Rows from block 3 of the image encoder of a small contrastive image-text model, named by matrix and row number. Rows with one number belong to one channel. Each number is 500 + 25 x the weight over its row's rms, rounded and kept within 0 to 999. All counts start at 0. Numbers have three digits each. After the name is the row's rms in percent of the matrix's.
After each channel's rows are labels from the 100 images, of 14976, where the channel reaches its highest value: "top examples" is what is common among them. Only what is clearly more common there than usual is listed. The data: cartoon faces. In brackets: how many of the 100, against the usual share in percent.
# convs0: first 3x3 conv (encoder.blocks.3.convs.0.weight, 160x160x3x3, each kernel summed), inputs 0-79
# convs1: second 3x3 conv (encoder.blocks.3.convs.1.weight, 160x160x3x3, transposed, each kernel summed), outputs 0-79

convs0.142 102:491466475482544489507450508506504482487485446466501496521483490462504484484549474458472521465499513546508523525507500538489486479491518530519508537500517519528468490527465570495480506514463497453509442517512446516469553497542502518498497507
convs1.142 107:460488503510488486514501519486484487509482502519531442521514508489517534486492521486459518482509527490487485466473461500471500484474496488475460461488498501448496494501496455490471513478478479437502475503500466492568469563459456521484497486
top examples: long hair (63 vs 14.4)

convs0.156 099:486484519470494508472520524487476512475456506501486482490478475446474489519524506497490450462497505496516492483506459467518499458492465478463496519530507468501454502478490515445473470547491468472446510487515528491511496494489497523502502482
convs1.156 087:517525466517452538516487454537454485516481528503472520519540489509527516475498482504469469511505511489505507533518504502476532447458504486513499503518499499514508485475504496512484506453471488482465470523508545475469494474483512454543491528
top examples: yellow hair (38 vs 6.5); orange hair (35 vs 6.2)

convs0.10 083:511496531489537479575512505487496529524504500504443499539509485496477522463462504513481470513521490517504520542510487458511500483541498477488498496481508501454486470454507475475441506488464510511463505507534494513480499468493543505485502468
convs1.10 094:513488555511434498519526508508439496468524512510519503533494495515503527510510521484508518504537525488501512481524472457501528482502498475499526512482495501491462485466458527479508549481487554492492519478516472489536489475483478527523499479
top examples: long hair (60 vs 14.4)

convs0.47 096:480469469540502503474518500490463503496464522510472472492478463443488508467480493485469488457500461455446475489498499454496446450485492471482481494484485484497457494524507497485459488510479478485487481513501515519512468481453489485510461507
convs1.47 101:521476520525518513527486494523497460475456440525528506505480498508493465534502473511503510496478528483519529497505498496527500491492458485459505509513542526522529512515478555462541512520465543487489486508497491514496493448489488496524526494
top examples: glasses (97 vs 16.8); teal face (34 vs 14.2); surprised (32 vs 12.3)

convs0.27 097:483493492491504483511556485472516546441497481479473490510481478494511445477497492518513470474473454502507490486505476519470471482464493497493484554493474480477468494509484465496480497568496533510499478540505518443481480545499513488483500503
convs1.27 091:444499442483470483493505451533486471508445495488485510515499531527515500489497520497509560488516482510516510503471503474497468526473476465492476492481468531483497470455503502531501533457459482481493421487478477509501508485469477501532518458
top examples: glasses (56 vs 16.8); green face (33 vs 14.4)

convs0.54 099:495494535524505525514483495514525474454513508472518478517546491527515517497532480501515500513536489484536520502459521500498487476507537469510474528540509487480552520526487506480474490508495445539468500530542438530521473460485477485532524499
convs1.54 122:497479561485468501470490496455503478499481522500504526459492455476486492555488475488488512488491496482477450506504499494484488438463513505484481515511489472477522490483459495471489447483477526495523587513487493515507456483526507481482476517
top examples: long hair (98 vs 14.4)

convs0.12 087:518512489538525508503449525493490439470498505461506545465521501494509535544491464533510513457530508522518535508460501492524481505507503525463479508517507495532530528509542514508510501483469510543437458539513481535511481487484498506502505517
convs1.12 091:452460517516457483519454452494498510507511520470474486517498493510513501475490455471482533482490494462512502484467479505458504486488518459468456520495465492479502480460516473526506509483487528505450508457487489455520511523523496504493470528
top examples: sad (86 vs 12.6)

convs0.121 104:491486484507498502494496485460507486485509500500502466530500510505480482492502468500523493471501482487520517457517446472532503491508522466513515496567519440485504500498492490498506496497463534504465488489506528532517456492486490500522524475
convs1.121 097:475493523493476543488492513480489486541503502508477452477487472516487464492492501496507534496471493451451463523488501453483512500479506487508502496501531471476506495495515489503471470499495487488521471486500498488527502506473483497499474471
top examples: glasses (79 vs 16.8)

convs0.133 087:473498511461488455491503464523512491468502488480486428499493481444476463486473492465491477483506475515489507502515491493516476441498477430473509479460460504473505493485464488471457477501482534464472481467522503487524461468501492530472495460
convs1.133 110:525503481509516517541511498520493511530499460542549464536501530451508515507537487476554523486520527503500452530535528509487512509524507547508524495487534512512476493540479534502521494499477455468523492514503474506493529526485500483541515502
top examples: curly hair (63 vs 14.4); teal hair (41 vs 5.9); cap (31 vs 10.2)

convs0.44 094:507497484485479459495454488514528482473508506510492455503504482458503442478541488473487482446507456534506492513544516475503477476499482453493525510485515556515480474460462502458458490534462491439498506466483499479481507463493503497483481480
convs1.44 095:509455472488504521537542460522451502545507496564519455457475503497479529543485474486506537503479525465464480526492527454467505515508509508502530475488507501467497483471514530547498497463505483485513471525506488549486504540475515470521499492
top examples: yellow hair (45 vs 6.5); curly hair (35 vs 14.4); cap (28 vs 10.2)

convs0.117 136:502482470520489528489472485507448494467478515457460510502531508467468503519514485493476505500516481466473518529491522483507495454490539501498519487546480512533493477490466496491443503496457476480488488504473511507473455486501506478487509491
convs1.117 137:457473497510526473511513501481495503468506481481523486523474491487504464455479496479492492514446509515520504459444463459520501510524465472519468491461514461491484530510475488503513481509531518476543501485514484522519537490511498516514489453
top examples: long hair (50 vs 14.4)

convs0.153 133:519517490484496465514493508520517477514490457478502538492484497514510505483518492477504504507511421484527522503466476506482505486481518472477486470481452540515487486508467509483507512492503517476492502507483462508504519511525505485498504465
convs1.153 123:475474490476504540457513544498491512506515453517519461484500543477443478477516492467489487494493532509464464514536497452540499517532480517503508494521540506491497505498516515476503474520513498458516480508518483471466476484475504469486486470
top examples: curly hair (34 vs 14.4)

convs0.86 091:460516524471486462504505475486493540521502472512473483501500507504479479501482485515462458527518494476520505517506504480498491493494546423516486477525551478503520469461502484464477496513462477505481556488516466539469483471505517545492529480
convs1.86 102:565500543497487490535498528483471483499498527524506500487496468532474521552513489475524528489490532530518505514562508484484512502498544493530534532517510500502470503442509558494502494456476547515491509537503517497480532504523508467503499530
top examples: long hair (63 vs 14.4); yellow hair (58 vs 6.5); pointed hat (29 vs 9.8)

convs0.32 095:515507501534548504495476528502468484494479507485474483548426444490483504476499487528514519470498539538499507468475485500472460492497507502469499530534531472503506507498545500498452499479491511511466474506549520511517538469510485494498410484
convs1.32 087:451495548521457511538492480518481474475510534500489488537510478535491494547492472478453499497504488459540517514494488506482535440514509473510497516497504474455523465465444512478482526458476504487471502496497483450545479504482478500520483493
top examples: long hair (58 vs 14.4); teal face (45 vs 14.2)